A small model that predicts concentration at each pixel, trained from scratch.
Model: 64-pixel images, encoder arch convnext_v2, encoder norm rmsnorm, encoder activation gelu, encoder moe expert_choice, encoder num experts 16, encoder patch size [4, 4], encoder depths [7, 7], encoder widths [96, 192], decoder norm groupnorm.
Training: 10100 steps, batches of 128.
Rows from block 9 of the encoder of a small model that predicts concentration at each pixel, named by matrix and row number. Rows with one number within an expert belong to one neuron, the router's apart. Each number is 128 + 32 x the weight over its row's rms, rounded and kept within 0 to 255. All counts start at 0. Numbers have three digits each.
After each expert's rows are labels from the 100 images, of 14976, where the router gives the expert most weight on average: "responds to" is what is common among them. Only what is clearly more common there than usual is listed. The data: reaction-diffusion patterns (Gray-Scott).
# router: router (encoder.blocks.9.mlp.router.weight, 16x192, trained with AdamW), inputs 0-38
# up: expert up (encoder.blocks.9.mlp.up, 16x192x192), inputs 0-38
# down: expert down (encoder.blocks.9.mlp.down, 16x192x192, transposed), outputs 0-38

# expert 7
router.7:115067137136089149124087196174170164154177116137108138094155127132192154129118149152180104157086155160086135173160151
up.0:127096165132118078136156144134119191117113141141157140172102113121099117142101139178133119061116090179137118101129147
down.0:079173138122114117104137104088107133128100118153126122087110130170097084184202128134167103094136132105112181115118102
up.1:178079149111178186082151160131130146179162154157162178125128166113093102161113126143090097096123112099113105082163188
down.1:150136151146108126093200117154172192133098176099131121140130216116118145125099101071121113129126138164188108139149100
up.2:133137093132182108151141101087107164128169101102110106174132148135095138155129097140106113111093097125119140160100178
down.2:190088189140172105097141136124102127168141149103142166166127141105153084141102101084160182183127123128067132122191162
up.3:113090125138166109139184128165143125145137110116092093137133138092084150158093097114114112138087144096145148203103132
down.3:162084176137137130149137126129175150167134145085148124155151154161172057124120096072151149153136122143131129158184150
up.4:099167144151200105093170138095125127095114111140112067191148127119076128180142110092119118150084160048147156136107179
down.4:150113161146157119122141124175107130154181149153096150121137173125158101141101093098171130177084124173117117134125131
up.5:125133135114082148078148100100078143131094166072073112141093158171131119109136127149103176112172112135157122065102144
down.5:120116141115137130122148092168116160150115144109118159130133186136172156094065073134116138137107126163178122128169117
up.6:151116092084080129093142177107148168072091125115151119119138123114111148196169124124176147115110091165128115174090136
down.6:109162162127108131093163173071122167145138116031092141130119187084152148108100119108129166098096152137160181139136152
up.7:135138140143099129125070109090168148166086177117144152139072119163136161102158193172141144116161205143148145177107124
down.7:153112115114130074073152118149145156113117141150043159142108194115108105150155106071167073103117115078152139128103116
responds to: vivid

# expert 10
router.10:092096179186108073112131102140117108148122060154145160158160110111110191109141160088160155120150159123146176155135182
up.0:145155130125154156130108079125126094117113123087132134149093133120106150098162105087041124161158161148113083099132107
down.0:091135136142153123088114135162113139151133172118113142119092131138109079099101114161079133150120134069102122176117077
up.1:174131117106124131070114119057111137127167166146177177094133157165135098156077143146122153080146091133178089110169150
down.1:116174111091104135084136107133093133135129134172062134112082127100119111135115126137107124116055147133138097144114111
up.2:150139073074094141184078105097092112092134196102149211172139073140165106083121081117131157133158135214149093110142114
down.2:129123130108093145095109123109075142126155118179073152147116116104098144195101116139099111095089159062146133152102080
up.3:164157127124159124079160092099132139209188114146106078096133150111087090135147107192141120150099109116214076171121099
down.3:048119157103178106110192149121146129140106125160174095119146082153202125108146134181158084133177076093125103128147147
up.4:107100114100101153063101124118132195128090145149142202098103124153191098143119115189093130119108112160090100121142114
down.4:130175135118117132079125106139122144138139151148086139101084135080098082132129138103103125124079150123123101165131126
up.5:102090107139118152206142117132124147085168104084168166131111136107187111139165095159056139092107137145117118147170092
down.5:077151116160133174139095141157124158153108136121157078114129159094114074135108171133117117138160161138145121168096179
up.6:046095121098144136134084126117103036133088130151141145135130106155109116102136158066127104142139125136185125100173134
down.6:137133124133120154151155135107121118125037159123096126117150114148107119161137101175153109141159073103132188100132154
up.7:138172129137104129137185157103133179179169140089120188082137185068120160090123099144094160106128123163119141159139120
down.7:116116142137118148099115151126141133152128098137175108160119153159141145128149162124088150161175154165154158098114103
responds to: dark

# expert 11
router.11:117119115142119164129121162165217145104177128111115073113199104126161136141112128161176144140083154138062168132125144
up.0:136079189125129123155118140119200151141135115077079148088162116131156132129144148129122147069074103177108137085143156
down.0:105118136110137093102127122089169145131156166129101131106124108109062144167176154085181159080127181112075103111126112
up.1:130115169138127115131078139132110146149122138137148179089108152119123129129123179127142104094099166130121197071204126
down.1:117082080146107106174170131202110098150112115200127125138127135168117119126111118193073095147140106164128051096150131
up.2:070161120154113101106095158107091100144112146057135165109118152125132099112177137151201088151089156137115127153134071
down.2:195145097074104117104100139134119144096155088088105135099133130096070103135106119105142126107127118129098161133143100
up.3:136117142192177089117132155198148187120144155110119143119163181126148169106125155126151099138098142085116136166186153
down.3:076134106089126194133146068128124124088128129117097118112114185134090166119125073158141164142117108158121149028183032
up.4:156094164176211121162158098097125140147104120126163168109149131089057162140148118101172119112125101099126153166132148
down.4:102059095146138106178156102209124057164133167142147110138136113113167141108124112159117070098143103147106116115150127
up.5:191115231118181120152188087196138148112156117138154120097166082132109148157089172094080101121063113204137157113157210
down.5:061140111119138092176140073121140149075159188129110141158151104159103174155160174121148174084166116073120126075115116
up.6:145139137116166117179168154110134155144156096188158099117167142083127154159085168093148086162113150100131101145139135
down.6:089101105158158123174160138165115051143111179150146110114143143120142165109125094159090101113135099180139094137181131
up.7:164130148166129098128199116138180089147145166140095161122118114119129140105105108154117098132149102144138140123095149
down.7:105139136145153130096138110157145110151187203158124140125143163120128147137180136120123178137146155118116135091165117
responds to: stretched; embossed

# expert 3
router.3:155106171109174084145127159173101081161116097118147104169149145130071162100119116127117145150187065078136127144075191
up.0:147120130142161119079143141114067131111118115125124087163163143161098172128106126106104112132145141057124171145145101
down.0:129118114088238144148107135139129124175084132115161164143111141123207122086120089163082104150103105164138118123128144
up.1:143135139138104177116105121171105127144104122089113155107085117162106106119145103137126147127155042133112102084122109
down.1:104135159159076118033119088176094149175159179150084097098151126164140110131107111105144190118137159145163129191148154
up.2:175155085123132104189093126121127112105128188084123119086127137150117102095199156138089091126098136132102139105094145
down.2:133127138135165187046152194121131161095168080086098167160111186165102143132094211082102124117118139099156111091170085
up.3:091139176129141055076124129176077129130148109066121135133128158089136157154137103181136099157175070090146170117126109
down.3:135122121114166148102074088149154151177116151140174126143100194156144136119088072130102115160090121162199132163182137
up.4:145126138124097114104125090054175167157170106140168178088109133088150103079086166194130130111075158158125104117179120
down.4:168150135121085111100113110060128128133142100142088087078128124133052137144164231133170203115157131092154120172158085
up.5:171125136100162200122171088099136121134145087156164142133143113071159122083117118110127084080113134177128149158172125
down.5:158142100136109100102155150079121099106171169137076087097145095122064072102141153106077122092106095136084154162102106
up.6:120240143134139102190070130133052057160116132051109117118126112081093152118096117094130124129132063111132134046103103
down.6:151146167176105184065147128166152186118134172185079107088126154148125104133107123079132155150112143127119081162138111
up.7:165167078124112123145090079051103095104104083081140129124147109144110118049097067243131134113128112122128123099108138
down.7:155128141131175197102143101134184173151107217134119128142102131142164119128144109148110131150128148171133089128139144
responds to: embossed; dark

# expert 1
router.1:112089094099149103183171183104191146158145138203167107131126172160122159159084142060159130150142115140101105145139113
up.0:110105095122118099112169125103108100134164035159121131158128103151087152100153143083109141151162139118100163103129088
down.0:115105150143175135118136098136134107121159118122154134096139106156162177147072119130103134161121128143104106154193156
up.1:075109113159158106102087171135087094171155130141052114090167080192122131149138109146078129106094137134107092146137128
down.1:063134123122133129081132107151147095182089115147141141102170114092141126128130120068121150132158166124146159173137100
up.2:132179162064159167112148120103130108100116119102156098134132186147114129099157166088120133167127096108070122099127134
down.2:138147161165055158065124110129103132168117093091138103111121084170162138132115107117142179154076094083111112086128133
up.3:138114103132180137123173136125103108116128113041147092135133150117125096109151117168147135120169122127117147155117105
down.3:126145100128117078117112168125137143117126127140133141155120124147104116089180138144154128148147124121150113130072121
up.4:128185106124183165126152109164088131144121146147147127131113089159122126110152156132087145111203095079087160090082060
down.4:178139143134125202118118112140061167121133119138138127158065174179145174133136138127159118153043132093102113084155187
up.5:160177154139131159111117133153157116154136137158156080151134104113056147176125097105198096091102151116107141166110207
down.5:125134184179178162160169100113105103179092145099137118094150091084184143186125069092095203099118142164095104118175147
up.6:108112239125145224128089158183120058161151089166125145087177122137119157133121161060144170151084132133149138138151141
down.6:161128096153084077174136184180187139114130144151125135121161154120132138124150128164119134141179094098167139138137123
up.7:135128169104132083134105155135100111143140133090135133063126105123160131112152133151145102088078111164141086103148165
down.7:123117125128099077105098137124121114141076126112115115141140118073077110100153092126134128097145156108149141166083091
responds to: embossed; stretched

# expert 5
router.5:125078198156131069091101127139087107143129093133130145147165141127073192157118180121114130114168158064086184131147171
up.0:080117126114110141111060078100157141121090119183151172149128111170132120145153097123123135081202107151110116133144137
down.0:093131149152077098085085107131086110107132148132101117111126039083152120118064104187087150076085111113137123150115142
up.1:115130118061152135109140120097120133077091162107164194128075130122171069111188078166146093087168093160187072111166121
down.1:133154154125062102093104104118112131134101128167092117119125129083087077122108115121118142101103114099136088158083123
up.2:150084148157188150149168136104201161202183107149148128114128158114132127159061180166130035085124091163174110116144171
down.2:124153137152103098140158116107142145113109134136105081097083092143129121123116155088105130101133103115093094137096115
up.3:063112175142081097156149151163181180099077118152143112155109127143150148130155143108145143147106193121119114188068165
down.3:076133167169071115119135135122188103158119132115119110127159149103143057133120116113151149110173160132143071160117130
up.4:173132079099158105124155147079127125129159147115162118053111120131130115025160137090166127174180089110125125139097126
down.4:219107126079162152150114112109083115127149097086164137109128071145155188142145128134115076126055092182124140077131133
up.5:118138070121215137167147118140138170068071111126145180139097123056174109119185079130161124083081102165131090116133122
down.5:135156161136058114100106112107122119143104138168095113115123121085092066126109118120111153107107124093119093152089127
up.6:174094096112126124129158153124086064128089088142158172109096132123133129113177136131053142132184133131123158167130106
down.6:128092111076187145151132154139121111108121121097155158118124076147162186122170089167120134136121132153164168125144123
up.7:216157126109089166159134151157161122126101083173168195176122100132150098113171103122094129128131170150086131120150130
down.7:100163052115148149183172172217134161123167172160128156141073097106164098119092085137109095137066144090121152139123169
responds to: dark

# expert 13
router.13:110173105110116166119088121091110113077123168110104119173146087161156092125144126144149165128150097163076105089087089
up.0:155109129119168201088107078129124116180140082135128051144143133156095125108106193128142098114136098119148105138107169
down.0:107144155120151085124149078095108097154163147150128074119132156128127086138146113098132162089148157103112139197114184
up.1:114107139086156102118104163151141146119144121107136069094134104131141168116199094122062118041124126101104118131167150
down.1:161110131155166135130108133118139192106089106126099132127142105115169211101162137157134095140095124155143108164157137
up.2:076120133154141115116156135164147166124096122162148118113211174104111182166117134098120105185112165121163124090179138
down.2:100071046177059176165071128142130125085139139075113073132168190150111108127089153089072078124100148166149121134120095
up.3:174089115152097126116092143116107099102108173118114074168136104101107145206123141145146130122107133137118145064121118
down.3:116143146128117081085137097088168077119105101079148107095132200167182127164176086072122164159181106118148097166116123
up.4:136085151107156098151106198147139131175102130154140104086102129115093178164103108150107078102102163095133125153195156
down.4:106129069130142121156104134149123139123156142102137134157146160155168190117109161147134105124184123144130100141179155
up.5:135130160201135121073109140139044135165140107169140110107121082143126097066142178101133123095137097077101115131128121
down.5:139128068124151111141140126139102082174167117182142109133161147139127140113089136150146096100221105109135135123166188
up.6:170100100146134092203140119162146105143160093122148151118107202097065174167129125075137080169152103074102159120163140
down.6:126095102130099194173098105194108137097136114129145141122137164161163200124112160214149110136179126136123123131154177
up.7:189114181159170135112169172084124137176130102170177111115101126118122103155131124164140107151108156078150081105151143
down.7:099119063121146112156098134142120128125153121106143128150147156158176191118095150153133100113184137149124101126177150
responds to: grey; pastel

# expert 15
router.15:118075127127151111151123201149205152167159127167181150044147155120153126125120121132162130136093134156133119160147171
up.0:177121171142119136128131111154136146160097150094184147147078142144080125130154127133166143066123134027099180117073149
down.0:080157121120102142122169141096185164139147127166114108106163148126174163148168154098131163153137172164138100176188135
up.1:167093160120132171157132115165146056165148136119108162146118137182111169159129144073117097160090121096127158090135166
down.1:116137113118172111145123088129146133133123135200142140100143124127152113169169075113081111149194108128102129221161115
up.2:074074069143047073196104099142122137155095170090150133132151138091080090099122056063125116125124126118140130111140121
down.2:095119118146064168151132109132154104175121156101100090166136143096134127134116153162167127114083175157125146120142183
up.3:109159101133209142111151156144113089112094160148147151117108126077137140180152161136094093120162165149142157150150112
down.3:152112143095232095063127165194113182147134122106153098077139196132105073118102108111087150148146102137161109140117092
up.4:153050177166141077162148129118179140155099128113174136114131109115070133156114155144150067087124127134121159091114162
down.4:121147104110182117177184109118132159102195072159112130078152116114173077162160092101120102126120129138048093147145121
up.5:218172074125220142105133161091156181095127092143139137102121159109111125118144172200146196115107106147121142179102112
down.5:168118097076209115159105121076117103097119119134130130077123085169147146104116117081094110116154120126114126132070095
up.6:117090099175157174161100106151180109122145107192168102140120096140123110094128121164140160161115133176138101126132138
down.6:158102120122229103172142124135128080102149089119107094128143090127139098108121116096105123106131095106104114097092117
up.7:141125167133134085135150158099144165167141079175208133084135204180107121135111201175164146179109071119076156177083098
down.7:095126132122183090183119119103144138143131104158117127078163156176156116135173088106044104137188091121114134178108161
responds to: embossed; stretched

# expert 14
router.14:192098091182148122128129156128207185121152061187101186122147131112112154192117191167162137128147189137115096164158111
up.0:173168122113099161116063097099073156068134156084132116160153129126122081086164090105103153143188101088078143093136078
down.0:211164137138058093132098079134078083136097114164119150125141129060077098054080113149083144119061119102176146090094154
up.1:163086158102121154124151178163173148136140153140196092091098169121145144141092097128139053134124116138134117167140175
down.1:039156120097130093103102127138176160126112150094133092177147062123159109087093150074094097060125059111142122110124071
up.2:076096122133111146090150140134088133152094136137120105134138052178153126163111135130147068128161119139087106101165093
down.2:111129134149145153184086102139092129100117048105158099093109064163108121155128138178091149086107096165130154035133117
up.3:141124135113156203140154073135198147126127151138145118117146129040140142174031137149136089125125157180207112074112201
down.3:121144162087114078093138091119175171145087176118180139161113039147145158099098166078101140097130103146121156148152082
up.4:144150142096095160122123085131140141150125059144131172108151100060153179155128120087157121062057165192128133098146141
down.4:130142108139160084124186165189180190187134157132100110111067116094215115119144095080137101145157135117110145139112076
up.5:102164062130128157158082120141155127129126141105139108176145173137122099080131070202159216166169121153105091063169127
down.5:220168151112108120135111127138110107163108112169104133120137149053080103122102147140137150136114122089133103126090178
up.6:112134131118142045146170110167123062116092125157139129086119103142119162115127124088117152132161145086129065149194161
down.6:091050105114133208130130097123103142159148163127132130101155159154200064145143092176116169100168118140142063190182141
up.7:069103108103138122092107117082119183122146181102158190059115147129141112105110072142124122114096091157181104115136137
down.7:165205132165121130117169111108176155177079146112101131106071195078118166121114159138144132172137120099103155142095123
responds to: embossed; dark; stretched

# expert 2
router.2:083104148145105161139087166143207145130141154153151127064158145086164164119165145162172178172083150153128142146174107
up.0:125120120126137201121136125122183114097109096135124144136134111106098146104107098157142154126075175130118092181102124
down.0:126123175190134102065127128118133144151097095105116140174109058088179148162213159091113151142100110096088097068152088
up.1:119105157092203119139086126150089111133103114119157104145125163148108092144156113115133098096113111069165114105101122
down.1:139111126130144080083099130127115121106126152185130163110125124127167136144135074190147147166208161126150141125104088
up.2:156123127121127115150107138138128157119140068157210161117132107106099117141112162107131125134106107169152124137141219
down.2:126101145125180125103098112164039132101150161143116148141143132119217102086084103141117177169178110160114106133102182
up.3:136142177169135101186091118146098098059134097080138176154116097181132187172199145146142153155129138157096162110151163
down.3:102139124123093175190153140114152156110148147085164103135138171176115142134132172105073141148153135065106139158141179
up.4:143126129163143126164097141110106124097115139136073098139139097146055106083075112123124178140123194032149129051099082
down.4:092128131142126121103095149156111140114128123157122177118093065160194128137119106175203097165167139133128116110135089
up.5:129117123155119101125079092156104154130129142091167155120073166162110097147132116103173146107114118123181149081115167
down.5:129146125116138126168125092100100146122113148160124106166122111133026076098092105151135120141125101081068127136179113
up.6:127126080088036147119109110071093085112140155091143169115169094105137104078133153104130117138152190188093142089134130
down.6:133171135125058139190135126074152115164153103116138108141127157107108146138149200104129122113109140093142163117158146
up.7:153105167117108119121099149114060167104122127088127148091113077116164170091131123109168163161110082146133172134169128
down.7:143117122103106163143145142104130099114154086037136144126143110120160126145142159116103120150095098120142099114115123
responds to: stretched

# expert 0
router.0:136051136106111119180114207169177150164173113144134108110146151115157159109136141177142134153105156113104128178194132
up.0:115142147099104162067144107133106138167106184144161146187142138135155098111139099044117109128107136098096097095117131
down.0:135168108109129147104114161143127180155104082119146134108103146120136090118159087129112081125066131063088072146124122
up.1:180172157192122130109131087144165149146120113097154148128186175117137092138097134192110136117141197093122126158183111
down.1:150157125129165185214091113085094096117109086123093118102118116155205161099131104170102144126093065113129166098062141
up.2:142115109147145090112138089142095116188120123151192160117139151138094141163132149104123101094086146096121083089171160
down.2:120142144123163188047169131142188133140116147174127111143121197116114102159126109134148140156147152118081113207135183
up.3:093084108116132101108145158139079170119090110093101156091120094096069150172156096047156050096118114181116180092166102
down.3:113157153103108158069142165134132168144124090141144124084128201114103078179150137165146102166128145098110115151142164
up.4:170154138172117073159146151158160119103115056152103111118178134140117161156092119109145109140145185100116124153151189
down.4:155103115156146174177125148141144068130130101144112163138132111174219119137108133168130140149103125132130125123105165
up.5:096147128135147136111154097150108159134088125123142125128101114152160089115128049108115119111151107117144081103156088
down.5:120128102163069155112128121192100137134122083100120137117109149135126097117094076164119072171110098078060128095096140
up.6:141139116065152175144070166120139135162158180164149143198109077136123105096170140115106128157158118160143092073114090
down.6:125131112132103098114103121112107117158144135092123143182107056114120131072135130086155109074091096167137158094146066
up.7:108163127064111083175122153108179145093146118174126129194129070079167138122066154138103089120112098152134125057158151
down.7:141135144138112140172117173159124144082076125170076073090137142117125101170146146110121090123101141132151103091108198
responds to: stretched; warm; earthy

# expert 6
router.6:139055099078114103143118187143215159156177124174181139097138153109149137101111161127157120185095140140164086181175140
up.0:062161109069138081160081089106164117141126116160147152212122132138112100107117143156106170160133144110107132129129119
down.0:148125096138142219139158153087182049174128160090073117129179109113123103123124128127184112059091138170118140133129150
up.1:094144115130158153111113056086157076103136123165166127135116069202121114121129077122054102137153147130126096115149131
down.1:172117113110131124178111105097116065108115051100160134124115096091128143091105207184110132103112095097130135061120134
up.2:114154083098124121148174106118138174124091138148124133129139124063141107120148167127144143088170079155173086095095104
down.2:142123156113194088093127139094096131161108156155167062103117169083076154146095105142084112124124098105128152157171163
up.3:136138136170145179170134118085148117156185127103078102161113083147131115118077086122126134147124189105091094155104113
down.3:128096154173219144154093102106105064160098136143134145125166093122143139107114147120116166120062120180140193136115132
up.4:045187146101191120087146153115124129191114149087160124178099115161100119121127080112157143114112130097088116038134124
down.4:160148127150133127148113129151131135164119121125065142165132163063119078126143102089161099122089082135098166134078161
up.5:169097146136097116143133099149132218081164103128148124141143152089117187152147160183120095100087137137155119077180119
down.5:080117119118140157114179130118184133143148201110092108131159182157163120177130117117120080139177137122155080173139131
up.6:186070097137110083150163180115207121148141127142095158135167198135106164122146123218129142142111105133123117101149103
down.6:074101129088126160112152149073164089161110097101077087124181115190152101148134140109120089105150165152126135099129087
up.7:122196177070184144173151186102140104059124092138202100127151156027109149140102161052154149127128138166140156164150138
down.7:069177097162078157148152129162137186111153187108091164132127181114155134130169139124126137173181150073087101155144197
responds to: embossed; dark; stretched

# expert 4
router.4:144059115121112137160126155140208169151172115165142098081152145137162125156127113184143106149103146136104124193150107
up.0:226082141073146154081120157134109158141163104124153160106140089088142130138142174148146157114171157081166185158095111
down.0:074106126068199091106180131115168129127113083159115119125124103119180153083113118160092107130115100133123104131135178
up.1:142152123078130082072141106133120163172131165057175184124153127107132109076097175133110088129127133089105093140126152
down.1:109119144071197099129174128165143145150108071147112143119146119139178151088101101175077109120139091160122098118146192
up.2:152144156167089076123156134138132109107133131090090144089149135111145175154180132115124148154138186123128182197190146
down.2:116142147155156142103133132159132130132151174144094173139166175103156143103134178096116126128171136144126134162143095
up.3:179102172071216158094133180109136106177134150122107169060117105144122158122154098121041099130137149075117163145122119
down.3:120168134100203086149174143169168152152139162160167117137147089159135123090096088148123134109140084180128133152144129
up.4:158073163149162100122136151161158142182122146115122153090109123087047140156087101093081063113138121090100179173053151
down.4:135106141146165099116210126196130145159138172176154130109120111185219112123139102144111161157185150193141138162133111
up.5:149171147158205080138128127140127169126147181134112153150143090091131114073136152166121189137160129133180151205142105
down.5:148163108091179101076165079098158136141089160201132124116128111061154145114102127173141105108083080128130152115131148
up.6:113056063178129147126107100095138105121136060102154135056179106100096174163140114143166092146103129124094156196180166
down.6:150129145165107127176090128134127157099113153141128087111168147173101137135143152135134180096201166152170163133127088
up.7:140073133178112121122155157128111102126159135127059114070173081104085171196096141107116088150123160128089194158149109
down.7:121105163173171090073160091123139101144135155123117145143158130166171138134119137160120162112192155156150115156154092
responds to: embossed; dark

# expert 8
router.8:167101132132166094109070146156160069120181105121097039138159084148116167130097148180149160169113156112160146110187167
up.0:111123107129095121158174127104190129152106134154147130132201113125154137177127141094096123109065116105166103171138155
down.0:086123072153101087139078105103136129078118117045131151133136132160149149100125130200128152116140155164104098144130076
up.1:098096100122127074096120124124093093147144132076120087134081141112096124103082160181069176148121111120131177127131117
down.1:145095147121161127081096100137113113156141114098129101118102190133129197113100132164134113149213159163176108159123169
up.2:072136109168094153149128126154123159122054111145144126152127138098142111159156088075152089118129110126140110136124123
down.2:098077083203131117095091105102146147112121134117145132112131079182120138120134136175119155156096128109089137123130114
up.3:108149131127134146089102120134098092068106155088118139164147097214172139146198123165126122111118187105092155153144129
down.3:169139164099121166105124131137153105152125153178085139129116161053094086158147123104169133100141123095104130107160147
up.4:199134122137117175089086099119125101076140131109081140142125095154126121143126154182127174147176126139142149089105094
down.4:158139182106131145110150137138126091156125176172094081118094127091092081168145105093123095103097129096123116131146151
up.5:127107116097124177102126080127150119178163132205115091130110170119141138126141146137161145120111104183123120180173125
down.5:129146166151119093120163100124141068200148145131158065116132080126136061154169094078120118132087166153151123191117171
up.6:096158127125114133086125126106067080095073132096122100148157120158149118099126135146125142144148088210125116066112080
down.6:194162146107096154139148160134122099125124163180072129105135154071082092171145146111143099110089084046140155125164147
up.7:160168143106150130121082117134140079086137112102110152195119113158118139122136171181108137124173129106126159070132113
down.7:168155171117148157107146139145121090148117172178092096115085131079087084166137108082122120111101137093133120142143149
responds to: embossed; stretched

# expert 9
router.9:109093111167147124132127083131118055129116098118096114123134115128095154148147092060139144122174135067130173162097132
up.0:148067133096116096091101107075072092152148194116119155116145113086124149113126110144133094117148058127147122117157144
down.0:078127117185217133109119167159094100137111110127133125132132202151179181121128120164114147135174106161144080114157188
up.1:155165113113102159169113127105143127139102139146114151126126076143155142081116110084109101140111153157190134119082084
down.1:070152133076111145180117128092151098072112143109140152091133123110157130134101180171119121134190146129172115150128202
up.2:060147146135130130139118131098155080175152109089137172129134154074099142117042144132174125175109140139187111090125154
down.2:190158103137164152094125058096138118159123189192132092167154215119177134181109135102180120146178158164084059121113131
up.3:188092107144100105145136124156079115157145128145134154184140118177093101161123120143189157118136087146117086128073147
down.3:111154095179110153207109202154122136087149132120103165086155128113117107118111094170108100104070066097123178154120165
up.4:156129027076151102106139126117108168081125180122130143119109110138145100151116155159029193143108154185141079136126132
down.4:147188142120023090138139136122132130097159105129091122101125057118052086162149159072126129122083122111119143123122093
up.5:226146107105111101163125153094128151157118136090120143107109167064078114122118118163062133094114145108139107090174139
down.5:122151138137047073072136114138099121140136117124098108111105092134075105153184148106156098184030124138075109135150074
up.6:108091162121151117120150144121127148122087132159133137116134087070119147176062132076147144169158181096152148167106112
down.6:095114145126166107160126109146097104157130127126176093152160175151145128136094153117168140115120156112141141185137125
up.7:157156112097099115086123127082141100138089191088143165143121111145162082130110123105099107131081098135135102073143144
down.7:152164135134035108140154122109146145078173111148072109113142065114066081155143122079125129145058121118105139137101090
responds to: embossed; dark; feed 0.078 kill 0.061

# expert 12
router.12:108103091115160129143150144153197166122171081162165171128111159114147144123144143091155120188096173116100117240159139
up.0:088142126129110139152138058167093117135147134118090159118107110112075141119101131065220149132151114140141118137116097
down.0:150141124144130123135135078136060111137113105122116139133157077133167119097120101115103126048051093123128141106112116
up.1:163162080075148191105124114107136128096128068134145154187132162110121108131146137162138166116161129174101094140086095
down.1:120145137185063100117083064153100125124122130107127133092136103153178136087127137104119123084065114098144125095118139
up.2:108101122140116089085090112145149106100136134099099103116120121125133098117157115161151099164133137142136149094165168
down.2:166194168101194140113078092084158164163144161130116150170124133033045062159190099109150148121099078090143134114128130
up.3:139163124171100175120161106113122087126170103120114119140105123174142095106205140101098163139159179094121123155143082
down.3:137128118115176103160162096128185174107107138156161161137068123078121091139148163108113123145143051131139123105093139
up.4:183141098095167127180131083071116099145132120142168173093099116101158134124059152171123115111091108146102075083187145
down.4:168107108172114071132111049110128170158106146141135119119118082113138110118114119094134151103142118058127138079087140
up.5:157139070134113155086119089131112118133141147152104119090100130148181119101066075151105113103083140207116074127149133
down.5:097098080143083060176101068146164132107146123129113119151112041150113174111118162132126185133152079063155098098105147
up.6:143149169137178191128175122135135071083144118123114132117143105182131126088095139122104139103146166200166150134142183
down.6:093149162110204121089131120142151161084132160141141135115130149094127118155144142182105113157181093108124165154120144
up.7:094124121151134144130146131139131155134154107144114116150176087109136164156183104175149213169089139162103162186144133
down.7:105177109128118139109152168129141113117159115129128140120161180167149181104142152148159123158140162197147134167147113
responds to: embossed; stretched; dark